A small image-text matching model, trained from scratch: 5700 steps.
Rows from block 3 of the fusion encoder of a small image-text matching model, named by matrix and row number. Rows with one number belong to one neuron. Each number is 128 + 24 x the weight over its row's rms, rounded and kept within 0 to 255. All counts start at 0. Numbers have three digits each. After the name is the row's rms in percent of the matrix's.
Before each neuron's rows are labels from the 100 texts, of 14976, where the neuron reaches its highest value: "fires on" is the input token at the peak. Only what is clearly more common there than usual is listed. The data: rendered solids tumbling over patterned floors.
# fc1: MLP up (fusion_encoder.blocks.3.mlp.fc1.weight, 1280x320), inputs 0-63
# fc2: MLP down (fusion_encoder.blocks.3.mlp.fc2.weight, 320x1280, transposed), outputs 0-63

fires on: "striped"
fc1.577 120:118121135101161110119157106128114112132155153106124175090090141120141137139127103137143139101129133063110121139109099107151118124161120133149120143152111150159098116149127163168121120106139098
fc2.577 136:152082120152113160126118129118078145135117119077146153110108079156117165135099139153103124111125143139076137100132146098093122151154105138159107140102112122133133118127141130118143117164113104

fires on: "glossy"; "to"; "matte"
fc1.280 108:180120124145139099182168135120108147173140122148160174087084122136157140125112136151128103176116121149112090140114151151111110140159078112143110145154122128103115127118147157123075094109073144
fc2.280 108:113107135130085171133157139135133143106137126106134084171160101132159164132105111123108127135135136178109124139129132161194151163130102130083122124144116111173144156146093144105104092179105087

fires on: "metallic"; "and"; "black"; "matte"
fc1.667 095:127134185172137115089119108117129095144120160153133074116136117138127132125159126107154180145113091089100132083126138095123145189109123138132121140114143083158228127090107111099157139115171119
fc2.667 100:153121114117140107123200146147126117153144152105133180175092104160107123123110107142094079099137153161121151155106166154153129134156155165125111116103130154143113132145154113127124086126142142

fires on: "<end>"
fc1.119 065:135135143136106113112134113141160095165106139147114178135142117138132112143154083095153112124085114128099109119165140147134136135141125154116109142138143118089175123133093116113174133122124142
fc2.119 081:123128146141097144115133151113125154148128167105139117123081120140116129109146159138081130163193138119158132107120117115124139100115175107168115113112142120131095110109145105132116130139140122

fires on: "green"; "glossy"; "yellow"; "frame"
fc1.739 153:088109159109073106103116131109151166143118112111123152153148137095155076108160104128174115093126134174164137166084098144101126112165146163159092151179154138134095136123172128116163129109109145
fc2.739 156:114137148110116120141130095166118105154137110168107136137086132119117120135102134128151154151181129136111125113116165057150098142096108111124145094141153160059159107131111105132127148130108131

fires on: "blue"; "chain"; "capsule"
fc1.608 049:129098096184131144112162105153108139114166118106127095127143144104128132100164112115137095105137137142149082080157147127132122137129132151140164116131111191128114142132151156118146117138172167
fc2.608 067:096161139126084119115133126128094127134166126093164143104106094154152121094088144148104147129136106093148159140151167129129109106132095135152139160131164113121098149134128136145145088115094136

fires on: "glossy"; "checkered"; "spring"
fc1.419 045:161139123119148093139147104120133119152137103085128138096152172129132158106137125085172152119114158142149121127125151114136113122137106126097101150130168120142122138148105139140157118155136121
fc2.419 065:153131150121110143137095117128141171163134123141112125147103096117116108088163119142092091127137115132082089091094140135100110160115119086126124122146122175091133145171165156158150085125158157

fires on: "striped"; "cube"; "spring"; "teal"
fc1.245 048:170155106173120089146147116114124158147119098138106146116074169114145058172138104110150117120091106110128135090109149131154096116114092158152122117152127129105115120138151078129097059109130113
fc2.245 066:125090142162162121113165141117117101165149128145113137135134098159141147097160154105161128125141164159100165112118095114116149130107138143082135132120084129142123153091137106160150156174186129

fires on: "cog"; "the"; "purple"
fc1.432 072:107107128102127122112148113129118109137155123146132099121107120164161147155163100128114135144194099123109118133127158113117115096132120161128137027134108156158145158133151166138141120132080148
fc2.432 088:144111124148092107154121127138121152109130110112118112128096133133123085171123151135150144128081156095138122148142083127143163123120155091144127163163087110135145134119144094141165122094127111

fires on: "and"; "dotted"; "black"; "dodecahedron"
fc1.365 055:116112183154128164096141177134125092132131154133193120107167165151111116143121151131059108163143141109171117148130113190161143144139161145131122114132120145101133107124138093116157122142126098
fc2.365 075:125137144066109135123097096177115099148075090129125175165118135143150119112137165121116149105152091132103160099104111103098170146137137133098107148127121093166142101158133138168085118103156145

fires on: "a"; ","; "pyramid"
fc1.72 041:122122142138082177128115128134151122119129084121137149135118133149153127093079095128157068154147109112130092132110146173154140157122138122126143107121148110140126146122136114122133086098164162
fc2.72 066:128162097151117155169122123162144091107139100166109118096165168102142131170129111098112133131160095150153114130098097128143116165091133128121101161134137110084116160159113101160170135136152161

fires on: "purple"
fc1.145 299:061120107121150134176141132168130147145127155125129093176114127124133093143145141135104153101098134158108143148114157117079134150123127171148128129145106131083070125085142127179138144107123107
fc2.145 210:093123109139098159137116142142120150097121168122189100118118163131156133141160155105082093121132111105178108116114083166195066169056134086140157133175138112114090111140085110138112136158137087

fires on: "and"; "<end>"; "matte"; "teal"
fc1.413 039:090145102155108112115139117093132137160130092116139110134071089102166144147090109131142147154122112138127102107145106146163177116169139151133178128142099144105153144146154118134149096138144091
fc2.413 063:097095107106153128089100119139150162165142119164129092146129110115117156149092131167116096163125156136099165158119154103168155104145130089123145137130147134094135128114100167122120140165108161

fires on: "purple"
fc1.424 107:129140156115113131146146129128108133149114095145091154115133110140139160102138140145118176108137141088111108155099138125141108138132172109138151151113150095141099089116127156099132147113124175
fc2.424 103:106121087129163113139102079098150126136138111115145143140167105108140092139117136106116132120136109141143139115153123126145136117123081135165136127177108131125099133121151128131134139162144155

fires on: "glossy"; "teal"; "matte"; "to"
fc1.464 073:139112134143155137133130138153147150132088139132123160128119140118165126144157141092102093118119119106133144161125150123127166115149136086143155105090077160058125138142142113135165131121134125
fc2.464 087:177091119150136118146133132159118137090171174131115138161147117130102135116123131156135114120142139134102098120145151103165074154146140122128136136095113166122159098123157140130079127162143122

fires on: "yellow"; "link"
fc1.297 108:167092146095115196134135142094185109121114156150112135144107135109137165147141099116117124119107139109141115135102103133121100112114109098171167099164132182097071141144114129107140147108121152
fc2.297 108:167164128157093079163105124176119112127102090121097134122120104118102100150136181141140135090119118092170135135132141137105122152135134152116113145103132101134208103104096115127174112157156144

fires on: "matte"; "brown"; "teal"; "green"
fc1.183 077:109147154145108094109150110123130146143156157170096126107151126115099147136146113111117131137123096144143122162106114113156135115110129146151161124093111139190122164182132107121098177127171128
fc2.183 090:147135132108107128092104157147109166152140112086131102146109126159157101131090125108072157071131165104106140116140134157124168142139089141122131114058115149142154154104129105101159099162124108

fires on: "glossy"; "matte"; "teal"
fc1.220 105:120137148156117107173145114108172125148125133119163144144150077122163128103127107130102088135122145138148139124138116119109143125108129146183113105095119159145126126127162141102110156147136101
fc2.220 108:162127136127126127161139110126133171089127139150116118165107188113096141120134144144128087117095128114134129125101135141100135139160160086131132149158103073142123141099120105139147130105135148

fires on: "a"; "glossy"
fc1.637 059:162176092127155104138101131099138129090131152162113141141097120121139132140126130119191132112109093120108110173170115120112099182118151159143095158173126119119142150141103120116117148130155143
fc2.637 073:064145149105127153113116099154126135148118115109127149089105137121136119148129128098160100155124105140148090130144125123138151085101115108088157126148180119118110157090111105126103138104152123

fires on: "blue"; "<end>"
fc1.618 048:134126111101101107163109094135130147141113131118128129114130090115125138152145112114117146114157149138144075145122131174108125138141102101092104159141158087148153123111108141136150134101104137
fc2.618 068:124094140160161134157130150157107114152140153123081137102148161126144126140142149162146094130161154097128166154137125112092169160138150130084143146164105146147105147111106093149169152148150130

fires on: "black"; "teal"; "glossy"; "matte"
fc1.331 036:160091113156161078097139142138119165138125154131170129131145145127098160093132105135100166177149127101154108130145118124148135149126137125113065104101106119111119106115104100114139127147154130
fc2.331 065:153141118148117119145131132147165111099149114148101167095130145108134128135127131113089137166110153103164105152097138149142094138122118134143099159139129146157158155123098121106095094169133159

fires on: "metallic"; "purple"; "cube"
fc1.382 047:124121176124108136189137142146130142124162106141174114132188140158150117150176163160137115151148114125082174167161078151117116132145149097134114122108075111118110132126107162106108171133161153
fc2.382 068:162096126171095150161124122164168117112153109136097156154141151143109091093136151147107089121125135127120114118142151100139117165090131082086123154152122157135137122139150129092097116141144149

fires on: "striped"
fc1.74 056:115148189119203147112094103151115133147134112052113183123085126143112136157156146140130146133136169133093132116152084099127131134126124102147163125162101108059142116121128130165145155113114152
fc2.74 067:103128114097161116158171097152149179101114143113160161120091155125100134147103090093107137135086133137126162153119112125098126100141162113149084102165130114152094154157098168134142117157157144

fires on: "green"; "matte"; "ball"
fc1.68 062:111096128146105154134117129124139129126100109109123150099129136130147089127119170110121103063118101161101139099156117116096154151139114150093129108141109093136104146109156097129168189130120150
fc2.68 066:148159133129145151154164119134094093107148128146121106144091158107121169118094108096121099129184124150088111090146176124113137118115136133129112155141139163158145098131117160102161087119128125

fires on: "matte"; "torus"; "blue"; "teal"
fc1.552 059:161122171123089117122149082121145118115124123097136143142092148115160135103118154106152122139133109126139131129170112109110117131111129103075091101143137154128119136156093114138146126100129135
fc2.552 067:099155179120140176079149121109130164095136087151123141176132163178095161113133144118110121103117120123098086093141168138111145135160138140173163141136102092136108143131105104094141111168172122

fires on: "<end>"
fc1.176 055:101102112162076110137149126120105137168120130135141141147131140124151131150095158121133154130130134119155124144086141117130130162170092109114168058129139155110121144105094102141164119119148143
fc2.176 067:084084153109157145110160125135123092097124159109136144081094140098118168150101145165123159142106118157117168155114174161103086171119124125162094114125142090103158164108107106129091154149130100

fires on: "yellow"; "left"; "an"
fc1.470 117:110138130126137148117098135094156136093128168118126093084209151126143113109144139117110129083155102112106141159120134121168108098116076165072095144114152132157115126124095086152106199137202181
fc2.470 122:148146130087126125114145129103112122160104109101102146161081114109107096109129140115104127187163117105122149116069138138122140123172127124138148133147155156139163135143134190129111114135145114

fires on: "bar"
fc1.589 037:120166076135093121108106107139097122086160126156145100138099137103153147139165133126084122135135096138100156125160161103088102147103117172096141114078136152137140098128110108112162113155170121
fc2.589 066:132109168163096106140104133119113120132107101104148159154090160156107143140139141154129123133115163123090162091148129124128134144143148131142142156126091120156095098135146098118096144086165088

fires on: "cog"; "teal"; "brown"; "frame"
fc1.187 082:109124096165105091107124123147106122113143143151095137151085116135149167145127127091161152127109118151150060117113155057168108093095101132090093111142131150174123161106125125125146109153125135
fc2.187 096:096160124140129132152140109134116113179090146100146100094094131155156121131145126116193122127122123161134123130083116123118165130079094134166118110107113146086156150091091106160112149133114145

fires on: ","
fc1.619 049:077088136137108122161101138146132146146122113160161137130123100122126122143117115146157168178123156179141155102125102124146134151093067104160137143156126140178130121138107150135141159113152185
fc2.619 068:131138166157137102137145098094128140100090167130103149149141143144127121161109127160100136084141149090151120123165110162097091170125116167150128171060146156111139163111163144123150140138164130

fires on: "black"; "jack"
fc1.283 047:095129137098155084124123151163158126149128137134131115137141137174164129122123123117166126143092160119159101171156095131137115135147163136119129100131067120108133091096152113136139124107155119
fc2.283 070:140097107111166120137110102169151143118146092157147101128139102100075101100120152088114155114182106085154100104145169139144124123124114163110179094131160106154107148103143079111101104103106160

fires on: "red"; "bar"
fc1.2 128:134114137107126140085106127122159144124134107084128143102077114163149135136077118087178119139152091151161096178078120164066161100112157164109131141111120129150115144127145108139098136181129108
fc2.2 114:121137176125165129153136141121112117160155123096160134104167116120148123108159147146099141101140106133186127096144134173122095110157121158143143118139106132093145155166137136157112109142122130

fires on: "matte"; "teal"; "glossy"
fc1.420 090:111163099088120130157136143067108145094144112140188127121139144122112102150103135146058166162140126136154121135145156130166149134192141118112136131105110087145131104126154142100112112101126139
fc2.420 100:167097138100148113139173118124142154121128161121139135180152148145146151133098114091158147105113116102139112154103144123153116143141156168135120145109170200141167137139123127109142117142131092

fires on: "to"; "black"; "matte"
fc1.595 069:084123135129134141082109176128148095118126136185101156095118114111102156137128128142190151192148134126161132127147103107110143116123159125101105127136093134125174152113093128143127094165165141
fc2.595 069:110154122104147148160108157097132126087105092128166112146125107126168097149122166159115137125130140105112145106147096129117138130161137092131134130122136162154100139146149139126098157098098136

fires on: "and"; "dotted"; "of"; "an"
fc1.151 079:125124153156081110140105112068071095181132106140085158143185100125162103131146106115143139103115136153187118152126088143173112114169175120151190132124140118123146127148168135122146116097162132
fc2.151 079:134130113116114100097119098128108142143082105147119123129119142114102073099088104138145140154138095142112134121133174135114139166165079158143119115065119149154146098107145106093130145131157135

fires on: "matte"
fc1.50 100:177098146147069099134122125124119142155137121147123121151141110147123090095126121102055141114112141158096116112145185126166115126166110124147181126116129121105141108129148118117121149137118119
fc2.50 088:130150165140151154128145127162137152097127118119150117089116198130131181142088136120146125158136106124147130121142136120113113176164141097119112146122119115139112125176100147140094108112111178

fires on: "<end>"; "an"; "metallic"
fc1.612 034:099165122178155060154098138098127141162112128130178089135137151114136112147133152119129100133130110147101150094173088146086121122124127111111088147102160076160091102167190144111101115115130122
fc2.612 063:158163141111093122094123107098136153157150127145113108147108161159122130148156121096155140121099156110129128140089148135107112088148158140126150097126162141140166106164127125144147127102099126

fires on: "yellow"; "striped"; "matte"
fc1.181 049:114094135152118131134129125155088128154098157132094158142131166146103110163134119149140147136083162133149135126149109117088103151158095135145178167127139105165150133126147114132094131132125153
fc2.181 068:106115157149100090151110108141110128128133118148134149150148173089120111094143152143087130128145097151161105162106179149145108092107104123139139102084164113158129126170112117163097128168131137

fires on: "and"; "black"
fc1.423 234:128141128150141072118102132122114138127145117151123132192102152116113134132103141171115133170112110112112134128113127145141145115144159130080126144107122096140104115104096133115166142096134124
fc2.423 224:062120159124112095135147136084156098155133109133152118109156103153138102130108109132115168114117135116137129133118164144133142137148133141150094106155147146087118107129110109116131131138129156

fires on: "<end>"; "bar"; "capsule"; "chain"
fc1.662 104:100119100142132120103127152153137119128109124156163132121131104136179160162119144095173121105150133154112152140126139088139094099157129188150118128150144105110081141145140151099113111137130096
fc2.662 111:133142111132130102133127130132148118179163133156124109112173120131142136132108134109117108158125164128151164111154159138108097185104097145126121120143096138097145128180118150138111113141098138

fires on: "metallic"; "capsule"; "blotchy"
fc1.7 039:109102141135153158122145158154159147104173114102170083104102149072153121097118178142116110151114130135162100140131152093145103135169100094119123130109162081145121136150165144112156088090131140
fc2.7 063:099139163131130125154132129089130108094128127116172138151130104147111098107137137107096126162141107175107118134130098099131090152167169128107105148107170152106101097140088147145136108162109145

fires on: "and"; "matte"; "glossy"; "ball"
fc1.49 046:165116112193113142135135107140137155175125155106125148119179123118122091118158143136085095106105125159123128133174125164145109190166123186132169136145113128124140133131100142153118120150157152
fc2.49 064:110088138108152112125149136154153150136171158158102090179081144134141090156119111119134129161108120150115111094102151087104104160162152164094085110121143091092093158156105154167136137161108096

fires on: "metallic"; "yellow"; "matte"
fc1.485 159:150119164159194182112134124130136096140157119134144106143121100114149126107116103084137088195115129139140077133151124121123130106143113130139098146077145083089142129153135151164132142109130154
fc2.485 152:149125134124110092156127121140104123130157172158157122106154141151118137146111105134178081130116119101153099131102131120116133126156094135079158119144125133195118126135166080095139145130133136

fires on: ","
fc1.192 223:159133094144098108136182156102107155177075130122139148163079123149132148141092149147201108116142108109120169127157108135110144141132087143153146106111075124114102118147143141128173144176135115
fc2.192 236:089111126124138173154096138133145115072140113141140071125134086109142126132169108119126177137082136142112140116110161119139150146119141143128098124169119132124090143137106104151150138093124121

fires on: "striped"; "pink"
fc1.373 068:118104099129113084155127107139151129099140134156126144160202127116109168139101139119114162113128129110105159132184094118157157080139109115112145109099116131126088129115148093125169144124136113
fc2.373 082:106105139173108169128114138134072097115164132120108162140115154173141186125105151141098121127107154066110141109121102140112095116160170141104087136157130140124159159139167145132115101148163086

fires on: "red"
fc1.455 050:170143137110157090116112154130095137148132116110074108114149099094109089121114094120163110121109138158085101111103189121115121135104133135170123157156159130154121131151097144150097164124098123
fc2.455 066:138160123160130146183092095073085158138130130139152112093110155113139139140126154161102156142175130096100109100109089142104127139157144142130116087144110134099129116095124145156146157152090138

fires on: "metallic"; "purple"; "cube"
fc1.659 055:160133170104145113123162110162083132118107100116132109176115111116163083119124109131166149172110162107089099161165154131108128151148110127087158094142119120136135132195135128163157134140137161
fc2.659 073:108150120131139129090156149068125135092131137160138122156160124103118145131104133147118165115122140148177119139081152129131138124155108099144149165129109126158148143117137162117120138114131117

fires on: "to"; "glossy"
fc1.674 110:145124160121104131104114140135108127098128083167108110124137140101101142125105114138118139137130082115170135137160126138176083130164130124113146125060110110160120124109154109099108132124114126
fc2.674 103:140144088126152146127122161121123138134106129100130129130115161109143125139121126091137146132081138158098191174169145141149154125168112136106132113120185102124145133146106145134098126123116143

fires on: "red"; "matte"; "dotted"
fc1.317 049:169151148129141154131154108169159127107123121115071140110096145141173091108147095079146102131153118104083126121113149126171117126124148133164102134110116112139113121104145112113147076137105130
fc2.317 065:153086135154127088154095147105107119107112099095159172108131132166096150132099096158134113092162156112104129133146092095099133110098103120122131089089102110098137152106159173159092165119120112

fires on: "yellow"; "an"; "disc"
fc1.391 357:134101100126154129114111122143127140112159135120148118101118122105133115094154115140163094125137090111121139140081105092129140152122133127137118177098145106175184133128095155080116096110130125
fc2.391 230:119120155153098099124113116099158112137114111100132141124116140119158134134158117140078137131130139158113142106127135089137144138099160091141130103147130105099105130170137114114116123095142091

fires on: ","
fc1.381 040:116158165144158139100120106131137175126162110148156100149164136152103109075117172161158151137101104117103141149143150123148122161135150108091099117144138125146100146119143095145169086138103149
fc2.381 065:112142110163156158154165116090106147133150127102146087090124128103129107143121146129163121133135145142129147092157144123126154154140114097101137135170127110106159163133142124090169114097149135

fires on: "white"; "an"
fc1.376 034:157170097122105117097146156122080154135150126074137098150120154130160117132149136135148148151107099110103176145118144113139127100178139098111182098135111132110129139161129116102109144145101158
fc2.376 063:116163114148088162099147122125153101151118132094090127088149129124095136137169151150111121113135121131123139120159127114129089106152117112144169132156120100126093140107106161084147148157154123

fires on: "metallic"; "cog"; "jack"; "the"
fc1.609 056:103081141107142154128146096144153086141144116099131158150143147166118117109126143104144141132125143184107134107162121196133151145092149119109102150093104101112103114113127115150139130082157142
fc2.609 078:128112112161144119142154088187112125127120102091170151089152120159095103160112118124103085129147105113100120126090163164119140132120147172121101137128083145130143167097154145159127151109099127

fires on: "cog"; "red"
fc1.125 056:138117130148141139125142152086128142144159124144149152144145136106096145125159121077109111142132141146120162132129160143098115147140101122137165118131088110154101160150108090162186149114115122
fc2.125 074:124129105097116164134119094136127127073112142166143099120159108147147132152087123114148136125122096115133135135130122087163123130131181136087103119106184148092153083112152156121148138170158111

fires on: "purple"
fc1.632 035:145106100087157112117115112149127113136122165159118115133169124164100144106094128098166114130125148103100135137131173140145170108111125161128159070118097154155114101143120097129134107109129110
fc2.632 062:137147172102130165135145107133148124086092160129116153171157147145119112097118096150108127111117127150124093149142109143085161095137143141098105103130102150149146099100132166146090090116128098

fires on: "to"; "green"
fc1.402 067:142121170085129152158110126118145147145138112146134131149112106161153111084135095114120141172107088090118137138159123130145132126144134132156161121110138131129099101124134147141108178102130109
fc2.402 071:098148103131124133130169118120153153137124110129148150122125094135137140115089108086103150112149137161155089166106126105156112133157170165110094154106108157150105128107114141078085148094116103

fires on: "striped"; "matte"; "dotted"
fc1.107 103:108092129092131141115193132073125105143122148122168125137104137121155077124130131130137147163113116091123114132144173143151161130146108178117115084119125133173121132102119102092138179109155144
fc2.107 089:111127071144112150105124112166140140103147140127121107146148073134129166150148099120159137136134136174104085139097050125131079125105120121150121133121123139120102141146132123162118141135115092

fires on: "brown"; "ball"; "teal"; "matte"
fc1.160 038:144130105108110112124090099150111129164137143108161166114112131126155100113140109120125097142140155147095139127105105098195123124127113169166164134139146144101128149082109109159165143083153115
fc2.160 065:090116129136115111124124100098131137134145135144121096154094122137141150156093122107152152089098135127161100145149151111118159108143100153143082116086127090143154111091133156133167107129136126

fires on: "purple"; "torus"
fc1.680 051:131106155133154125102118113148183118138166125100150160092072126146161155150132115162132091122143146118138109084120155135110129089129122122106168141171147123117095117109142140107114063143170101
fc2.680 073:131170120155142118151168144124170112148111098121111089175143096139095122107150110155152112145177127139087115164124063098114095112114146096099120121156149130170134110100096145150173137146128137

fires on: "bar"; "and"; "capsule"; "blotchy"
fc1.178 131:182091080152169146080080151065157125152110150102155104146110144142147157160102133107099119145121140158089101098120122080122126149160140139130137123116147127145068138139133152137112118127166138
fc2.178 133:150093148131091118141176110151149134076102119142087154166157100144129147129131135115106138144133115105130104157112133112133083162138083157116163106170078147139159157113164132117107130127130089

fires on: "white"; "yellow"
fc1.682 057:096091116103100114129121122156114107124139129073133097080125146137126149125132110132153119094137158167116103112132104122152113151088137137131100175143145137143123135157114148132142093130102112
fc2.682 066:164144112148132098174114138082123133145152123095112141133113148116156157107138151150088146146128090153143171135168178110153116098167132101115145134162102078119161124132147141083134103151160136

fires on: "black"; "dodecahedron"
fc1.94 106:103098124169112150127127146135084120152140165162133081151162140141119131142148140107100110146109129127146105124172120114111141123175136131114144129129099115136144113130134141148135129104127121
fc2.94 098:166157160155131084099135093132103104175135172148103118107057151135134121113109103131111170150152112096148138147126130107147133146137135126135117121125158123119101156130136080165125095138131114

fires on: "red"; "brown"
fc1.497 072:133128134113126110163110172108117118085133117129131099151151151140139140141158104109132154120140092113081123145104124128100099132142103131140100129112088101119145057150120108118140089142105140
fc2.497 092:111108139082111143102110100144155152125125159111103131101155091120132123153152111119139156162132126141159130126124114158162102125093112142128129128142131147153105095149142129110131121116150114

fires on: "metallic"; "block"
fc1.545 060:125113169097140104090065126154135129099106119105137118144124155121127119119113133128084150124142178148148144098186145164141131136124152149157156097110108091143117115136136123125124136077120146
fc2.545 085:126156099117146156168091123133117125132150078115106127165178105146096145109135125138101162150118090115132121156087121130061168144102097138133099153144144083125123158134173160106132132137108124

fires on: "black"
fc1.303 049:143060153149104090116153122122093082128162162110110136081137084083115128135109108117100147143130130111177092148128137141144084139142105107103128134083101109094129154099108109101173130095138131
fc2.303 067:095104101131142100115142104166093151115156152137115158116121093159151164146105166164093118136150110137128125121114104127166104159106141113099136165159163107154154138102125104164161135125128121

fires on: "brown"; "an"; "torus"
fc1.19 067:160102142146141084100143131106122167127132144121148162130128137140131124108148129124120170100157125169123125126120115098083156113110125162101146090128073116136127137135127118134177148144100151
fc2.19 075:139110172107142116099129163124106119096147150106088169094164116114103156128151134133132115145135145101182134155117150114100082163121113113131102145127135144103166137158100117120094116163085127

fires on: "yellow"; "disc"
fc1.766 080:137143159165112132128122084152135136190091192121159106101137144103092146146142101127070156164124133136135114101102116110116088086138124126151130071128106078177079089128137128134104176096158135
fc2.766 088:127142153109152129085141100159126094127097122163156112144118138118079154124133115120120131103139150112145127115193147111083120105140145165079141157169135140077137113102154133121130091117107088

fires on: "green"; "yellow"; "glossy"; "matte"
fc1.12 038:162133142126135114106139148170148117105119124097148112110158109178129121138136115104154163145194115159123149136138143155127159124139068108114176095139111133111115105134137140151142142115160155
fc2.12 068:134125103091136109144161107135152125161111163140144151138135165110166120091135147116094124155147161087124096166119164106156117115165153129112090121114162113171107140159134163122110095094102124

fires on: "green"; "matte"; "glossy"
fc1.130 082:110114172138155103157116155135174167138119116153148143141123110159196110127148102151140128126096086170095107161100116125128161104164108099151160090122135122164126122177113167147132119167086097
fc2.130 086:154146134118149119116141128136109139134151105155141142104154127118082084128150153148148134127170139147104136142116142134119159119085106091081091161092146107140112107138139111162119132088090153

fires on: "red"
fc1.700 053:094128142160084113139127110070159121124130115164097148125106130124144116115090133135127086187111115155085150147124122122127130146150150125115120106116111109163081165143072137078173101151114159
fc2.700 068:151098108129113115130134161096110129103100113097110163153131137141106104129143102148087132107089138113105121095153147135098131103161128113125141145142110099127155107155085088151169126135096151

fires on: "yellow"; "an"
fc1.146 042:132130142157151131140096090185132087132125118122118133109086115110131114137119161128120088150142165175077128133113124112103081157141157126141143122122132090121122086112151112186118145140149112
fc2.146 063:100100107160153153152149116132147105108144115123169138175138103162099122110153153143084148093123110115102144121111165171119156134102127170148131159070118126087088142121116133125139139126127107

fires on: "purple"
fc1.421 068:138141119090137150123111110152133091137120103116180120089128107140103119141136158098131109116135136115130153076140082128080158157144100121103150152107128121172083143123108113107147159122132139
fc2.421 076:175126116157124086112136105096157122096141104099129140101123122080116163151126158141132084124117126170113111146125133142195103134157146156133156131160115115126159126139101109095131114137114167

fires on: "a"
fc1.617 040:116144100089160149152133127134136118115105117112138165157151115123143103131106137101119113147187101145164122121149129123114107144086123136121154172135083115146113119128093119102098079148150134
fc2.617 065:132111159155085129155123162160151142137145160093126123090104126154130114141111141130130132147104089153150124137144163130156138088089095124167136148160132124145123099147115157157167157139109119

fires on: "brown"; "an"; "teal"
fc1.527 277:149129134178116107085134111133116168154133132122105147068160131135137131108083118116127091158131096150152131146112132131198126130115133098111131159125132140148146123115114139104114115104176135
fc2.527 216:114168122056152186155148136120088134105187114103143100159135125131119095098147140153162115097131139115115147130162144140121174188107137159135075142124169140139098130120179108131152120109159106

fires on: "green"; "metallic"; "tube"
fc1.164 110:148128148143138117123123088135105138135129119130130153132147104073096107091120097170116097139164144172177136165145090147109123111123121186192102161086093169127131178114129146130126136133170101
fc2.164 102:091120092135110138178150102130102125147173116193174114092175120127113142095132171132116094132071104113159124120127126137182111118132128144127158116097135107124159135104117150141098125151084185

fires on: "cog"; "matte"; "dotted"; "black"
fc1.477 074:135106095134114137137116130124130106147144176114147166154138139151108138106116150082112140123136083126123086124140158151081103130144122131151107162129126143121103101135138118090113107122136106
fc2.477 083:085162121109107105102118106068120156132126088101153105081181140165131122107109138158132109086138128155136114147123110103121094095119123119103141123103106102150185130137113117141131089174110157

fires on: "<end>"; "purple"
fc1.406 062:144108134101115106112141124117196132111120165156138134118152137134131131116145115102104146124133127161158076191112085125117101125135137096144128101135121128126135151173157089146157141142151125
fc2.406 078:138088126148120092124139152100133114124124117122139113143146138101109123130153115145101148074128115135168167117134081115153146128126130160120175170097121109122119116155112126096099106127118156